config.yaml
arch: "vit"
model: "image classifier"
horizontal_flip: true
loss: "cross_entropy"
Rows from block 5 of a small image classifier, named by matrix and row number. Rows with one number within an expert belong to one neuron, the router's apart. Each number is 500 + 40 x the weight over its row's rms, rounded and kept within 0 to 999. All counts start at 0. Numbers have three digits each.
After each expert's rows are labels from the 100 images, of 14976, where the router gives the expert most weight on average: "colour at peak" is the nearest of a few named colours to the mean colour under the peak. Only what is clearly more common there than usual is listed. The data: simulated stained blood smears. In brackets: how many of the 100.
# router: router (model.blocks.5.mlp.router.weight, 8x384, trained with AdamW), inputs 220-274
# up: expert up (model.blocks.5.mlp.up, 8x96x384), inputs 220-274
# down: expert down (model.blocks.5.mlp.down, 8x384x96, transposed), outputs 220-274

# expert 0
router.0:518509499489440475517543530474574457447506531505482609483488473477486424469522486501495451469419578605487523517450483465502499473448495576441482461446541509505589495
up.0:523523529561511469491421555399471416462574472452513470487483489508462513539501490466530438558470446509518498544510559497511442534497499480468561484532505500479467539
down.0:580510492490570517468468559431459424497478476517552508420522488530539438422499510479472411542525429556560460508419555462546492510484499518435539538558463469499491461
up.1:497484452541465516408483559496441484553475564540489597486518532572457437529490482515552509533548484465551485440493507449496439535494496482514483530524447428575487506
down.1:513459493508551497532498495424448524465570463457514456464592546476511486531468490515548514462433500561516528488480473561499494413523491527514443471518465480573481460
up.2:535509513482433438493600547558509427476486503516537531521461499524490490424472553511564524466476493488465525472488469553455581497559527444463487512513567601549506461
down.2:497529447497425473431530452511472472492543476480512543459476476452489505507421447512480464531460521467516460494481575487550508524514527534499492565507497564490516535
up.3:538448439528494548523473474495504468490508515520527522545430506515464562508455510502532522556513480526470544472557547438509488496519492456420461568512498567472533553
down.3:555549503515454477532462535544453504447386468539479400508589499485481447516530466498445450554508557431446482553520530458519528540491557476474492486485531494489474439
up.4:476479537495410540492518561578522538489565506486500509506523533499458500484413491463551456465490436520497440461510513505462489499495476496570518470473522518486528531
down.4:498523495434536464500532556478391458463602471525499429517535470478502522593532447513449538574456446514495471478452548478524568542491488487509369455472522539512510542
up.5:467530494536527545494482486486497519507503505516483462446484474455504424424545451555426516464484531535483495519533599574453502485556505482530537554518556500554535528
down.5:545471486434576507529521428552524458456514532465403369548489557444497532492496582497503535512552552496501513510516486551496510496490560489511504487485449435533506489
up.6:478532465511512478502515510504483550502559476414519446396530506584562477515408522522510456504464516538532533425544479440509504474467444590450385453509464430472472547
down.6:419525510486477511530521477512524483479467484506477483540545519439466537567502440516510520487432461527584519458509514516444466524477491515467510524491544455482534501
up.7:486551442454475552475490466538501499516476499427485524467472445480562459502491630513551425457457449473437459489484556420552571516464469480495565485438540473482455523
down.7:507561498506524513492517529597415480485491475509435538465514464557514554428487430521504524461495475462580492498449426542495452543429485551471486447436525503527462499
colour at peak: pink (93)

# expert 2
router.2:542511459499573546456465470470530513537458457559416494500403505540419540503503483460540415563491502409545506515529474491396524480515525448464542558510490488583438503
up.0:588480471515489478471524518514569535558526603512541441499503525584491514516565450555521519552486510478537497477492535498491532484499467517581495439482484535505506477
down.0:467536547490480507518445528485537514500583517415552503453461529445489415478470492451480481465454492443507510476504496485444536544465449450508572483492525419473532466
up.1:457492552432426475565543590468514512447544477564490476455438464508504509616494486480563602556548501511462436504461429453546464499509457495480512475525521478544476495
down.1:558517529386546515487437523524465381460528505433487519494540618550512501536431426459506471464581452461486510515416493585522536532478529535534474509552447443465472517
up.2:462480551537524513495471488452505536503515510542501485499464472488508442509561558502482461535539545522523548550507428432557513507576498525516533462558419391486505540
down.2:427472455505500575504456460540451578445508438488487494485551523440483489521510553480504512539534519455472482532495469474510480522402534467492452456513549474459516493
up.3:441465433474499522451456554514444524447487488539510539474499470449455492567459521522495404491437433500528500523522476472494486506515522480490406492495606558445506495
down.3:534554465420570484536550493526485511565466534561506477522457521474486574453505531541545520429523535497447532393487410571483530482437563483489453554500478467492446521
up.4:479491518447484477531538472434520500539545491488530525451426471482491558478409514444554504536488540467498517482508506548562496511514509455456471528447522461477511529
down.4:430481479497437506494502470538593549529566512432508446582507559540465477563477448485532528507460473495497478517498524561432501492527398453498501498405548502387546525
up.5:491555450561467452480540558473441538469489578453528531452486539566440366528482446528499501577450522463457518547484489543538506519485426494532456509512521502500539462
down.5:502504385459536533510511512463506471512469511519451477509499489381552525518463509419563426514516504533538542549538509462480464535446418530553437466436516466538495534
up.6:524437536517515517497401524534491565500485517476491577488503571467547541499493417507478552466505540400471525502503516445481533481558462578468583450500422456448522561
down.6:490475466457411520486467443545555584494543516468502570505458459473422464535486450482516435518458476465466538471488513434499394513566506500504425521547519481488518476
up.7:505572555472477547504449476527446436567385516511494491453546479525514514506563469454454509525600526443536531489489549462560584472444484545508558471537527477506547510
down.7:493471481533524544446465463591510619462511456516440544516395472486439508516495509578507499539510480450480538500484547500558496457439482530478525494578425572525519538
colour at peak: white (87)

# expert 1
router.1:472478475517411451627458508519520509470495471483449484482534547485454519518537555512549443532493498521488451522533511462512464523458481508564391495410513490477491509
up.0:533452490453488555487517506536495483519544509522532509470447566531484553472432492474550454543469523458494545479464491509421554494434513478525464461428519512532490453
down.0:479544522482462504567489529563524495493482433526484496444566564500541494506538505522540519481473446411498527544467516431491482528457459445555535530574441489550556523
up.1:540580601512558436426511421462510514500464497525507503539530488413523410498463453543571483525546449535576461519492490486414407548443487518490499506568544472495525487
down.1:443446489569530505457526480570506521561508521513495576531470543551424492502410499552463499435441497516548557456388524504483519520445521580447489497544463556438463503
up.2:533475514528512529497533403454439442518559483481457472458553456460480488484560488508454462406569463489469470543468481465457529506524540500473478422458518512511425501
down.2:530562478387437466516540478540499458487536551447471499542565549502497521514525504499500566502509473535453450470531542457470521496465482475550505539582462552541494478
up.3:497574491500507466536540498556508484437502510537479493498440455454471505529466465538444484550526462540460556550506461533468587587590521501550383460489449421509522512
down.3:528511456501471435481481566435453458518564502551562488442435556423430541383502485500503472508561526529537536507477506528512507536505502530555503475519479513447548511
up.4:494546495481455424529458517551505501511485485511550523438498534434534490546520463482489493482451419568538412495436537527483535476494456505528526510457538441474391538
down.4:525515517510552518402497446448445443466551443541593501598488498512388510454458478523501476466553542514482514470481531531475508533512530498464492517477507537518460560
up.5:531534547461515490485475405517519553547495476457523500533549542513474475524506502541533477517474499528522565521536470531500474528536571491449472496473578425472530515
down.5:482546537497452538424537469427533569470470567553479477486474443436429554481501521400542562538488551484559550543496464466470508461484500496472464486553460540518494477
up.6:512514515474476443473512530467529534420474515483529538404519459568433457530510527472412480492487452569493506501513415475506481491424456525488540507489519547455499505
down.6:521534535511491526445466483483485548512520507442436559517506499458541461548497448492456497536508530479507522565508536478517429488551541546463489535465525514552495512
up.7:474562534531539552469415448534481494515480516586461499534538499545476504501454515476524474480501495513412483492412481528516421429400530434537522517494488454546498498
down.7:492515485576522490493474497560552502510575481480501384554527530505517544457428526452508566548464527501530461470527477581528491544479509503472514540512510577498589498
colour at peak: pink (95)

# expert 6
router.6:451505497534406495456495516542476489560496511455528461514478565540530463509488442523471569482543525442576481460508509492568514529453493508487499445628482461420524510
up.0:461476525448511454516520497498484428442515489437547462413589533526450508558441463498561523491480461512480434456481454484499439553532482403482484450412495521523470575
down.0:511461535501493446500544476522537556550467552564564505460476543524503466478478550495458560523522499554454481528568573470541505475501514447525506513501515543458560471
up.1:489623456495445532566459537492489501598459498484416512501520501526547472572459505512531543534571463490435528562482464494591499538439505438494512474536448512581498407
down.1:525478514526486529455477443527548464436425479523565454480469496511596544467458480501520530499502463419515509502441524546519541469484487421488512459489472529442427480
up.2:419528573503516495464484406497562503493463415440417483573458518488461533541541453532457482533526578509506479543496483440498530506430502545500513525520538393431529586
down.2:532521515525480530490533468533459477463544514482402517565500470423501430497568558450500537566444478540479518541477519493525453449536570486521577610471459492497535509
up.3:590549457533480527533514453502473514582517533531437438493542527520537418492537446474512502466595490412484479489417536538548494541579458479490545496564469520432451526
down.3:555485471503466556497610564522465527443408477413541498541571469491524532554402460563539487580543543531510537465537521489474505531515402539508507501544521480549458497
up.4:522488490519527432456442572519485564521505522515513467499529443504523471538480518455531526525534540481512517532466506471475479439501504476425475531459489470537499571
down.4:452488507562469559460539498488500465503512557510467586490460397607501523481587541531471468493568514481464481523512402459513508542546539463588555398481581598564486468
up.5:504497407530481520507459447590578512524516474389454523513448475467587451512523483523521502527561471479479486454550553423414444466433495525629465505500495466552409542
down.5:582487528477421475525448485453525460529495466506457547499479482366484499547521544527522580552515514451508484523550448457551490467516501454569476467548527493541519507
up.6:491568452437529543467520441504501415426503501435388480573439470451541453519505509488498468495570511472487582468452480434515500486527466527488501498560518473483478484
down.6:553487566466453507528518524500527497504395492512481521470536428484527432546528496466458542580486521500480513549487538476548473466445606454524518432529463446518561490
up.7:517489499464505482502422495412571498536521504584523477499465559375525517507444522496481520498491579491477471533540509577500510516475520498486504436515483484536536448
down.7:560533532454549518505498497543477430496497492551547555482510495562510536553462595492539431496573571475547509509512437449479469488476497479510557567515529470454522523
colour at peak: pink (95)

# expert 7
router.7:549538517534582526439538564446469423478524519527511526461562482577496554484503516516462481530498465524523484520477475472511500552584544473493562503441506547495492474
up.0:465501514504500507471460470493513424548560527539577474520510538464476524591588550499455508447479522523465474498495471467494514485501552491558474499513469519461495465
down.0:442486487465454473455471562529506500492459512541507491513408456551497517479640558484496547475551482519535543544522491488512388482534483403511496474428484445541445472
up.1:508475519523454460446492523489482549481523503419456479508514442520430469567493475459399579440394501509524470492495468578487464455542507445505511442479548539422557508
down.1:519540569523520512562461463445480490476537480477555435524493559526467553548451508520493499494520461450540501513536428485505489518540541467500465576578476410584531525
up.2:509487518489496487490465423456524528485513478447430525524467474487500481491468588481555471519443549503484442488556497453443577446514562498502521428525502457556488465
down.2:538470518458473477454507427522645411511481477525459530455445465508456508511526493500513473500465505488439523596504542543441507494465542525569518559484507481473524512
up.3:490518521506489439414583516436516515460459485518551531533538450446480528520535499448523536445548572502494459562452580456566461527501450475445414455486538528443519496
down.3:541511555547501535555457466592451556543474497496547506501559513472557496516540538534488500474533520514532489495467451497539494484547451561542486537565431459532468494
up.4:536463528518557503525509524513482467538494464468493505525427465517499474481494512454444513465481500524511573512573463464457551515572458483449557547460524578430505471
down.4:512479501512479510514530450612535523453528527480469446505489499481497436530488515459489513512434499479439521459610436509485452473417441477534441554509500520479496583
up.5:517461433507435538495456505478499496485518432449438430526535501505503610501469493495540424525472536471530424490486560504432552505513501504553494520522530551490484463
down.5:462450527471502563506516469548539416558519517388497542428507515522504511461449594466497459437497452484510531467549533559518437536566492443518470537503511393462534440
up.6:488570612543483427511500570539531421548522457469489488504567474514503461541523460480566524500505547494518507533544549573500580442463534453493450504461539552437456602
down.6:472485532585637408533500507373498492564512509499558433519497571384490491546524450443418494434488546441590553507492515562595520561536464451511451504542471539441509500
up.7:439488498431450525443568504479571452566463371529534495534503486559466544529477484501443406616541475539552472508458532547524487475451517470499633489499478478533490530
down.7:516489442515524525396491482533494567491505519595455540481475473516511460469528459460516508493527473575538479544505501425447537514470520553558515501504521467476460511
colour at peak: grey (48)

# expert 4
router.4:562492571479479433539476466500498525446468584504455538526422481496449544450496509474538511553489467532461502505491493513457536483489441561501436537455536500513542497
up.0:472498479498533418633563433492476530488431522476474492454401523490577548490570533516460522576461419489383525468505559514492528452490464528519470536496539490493516460
down.0:595471522456501516566547486406470525483439496471510423515532490480481499465479560546545470522486429404513479483487589493509517521405548595542484505520542477509584505
up.1:494469519507504579524538435443535455533481517505526576499415539543537438592444456540595450587524510435507463570516492500522492505466441550558522486522493475477507554
down.1:498461464558536530529541515526473417533528546470483508554518466486471481452511462455432500549561500436499455448412509455481461521547485493462525513493515510519521458
up.2:474584532596509485524546439491514520511446506582553508503484494457519477555542495543444466562503477484460527538530472454425464511556462432496508491491432547528522402
down.2:468464424416485482484570456448517433574484518477538534488506518527463466452498541512531500546463472410497447555475484505504493537481533480442560427537491437494513511
up.3:504479540421469535459526472413411512511473543510506492423517495497505513541487532538518524474521480565561405541513485466434480470371512556446439537454557441501481512
down.3:460468451487559488561538427616536550512556447567495494452544503576486508523484489434555489512428560487493492478437473518529520402528515520493479525526515538536498454
up.4:521534517533546475495532512475414434562553498537476478499557481495528493519520544484553504473425548556495558476528561429534473466513552535517516516502466487503551565
down.4:475441499493425448461429514507517481488452481589526503490553514538521433527460526495504502561536476502482515485570523522520438504496535508506451387536584470562539486
up.5:538492547514447497539598523493507507561534520447542539464484534528530490445444506555467495446535485520533529552538410517585576506488446437500494463533536494508498510
down.5:472480453494551513502475440518537497533496493517500462532482474496512466443451450485478580513492526486562442446507506558534499470518546517491490531471399547468515478
up.6:555544594507535505581478514390541507501522497490515441503528525510536507483509524499490506450533534500460482558506541481502545480604421486465490488476501537475572535
down.6:564529517517399491435471505509442485464393599542535542507441487463538529495370549440475452525487504490523552521525542525505530449555495453478533434566548501509514416
up.7:499538453459502443499530503415534535477566584485537546505432567462506425461555512438545486507422482498484497431485506525539454521459501507554534476460481538527556441
down.7:538500497482493503477434525544483470573564563457513516510555537443466471446499533523470580517511517489472515401482496470473430486491450544492457550548467558530473523
colour at peak: white (100)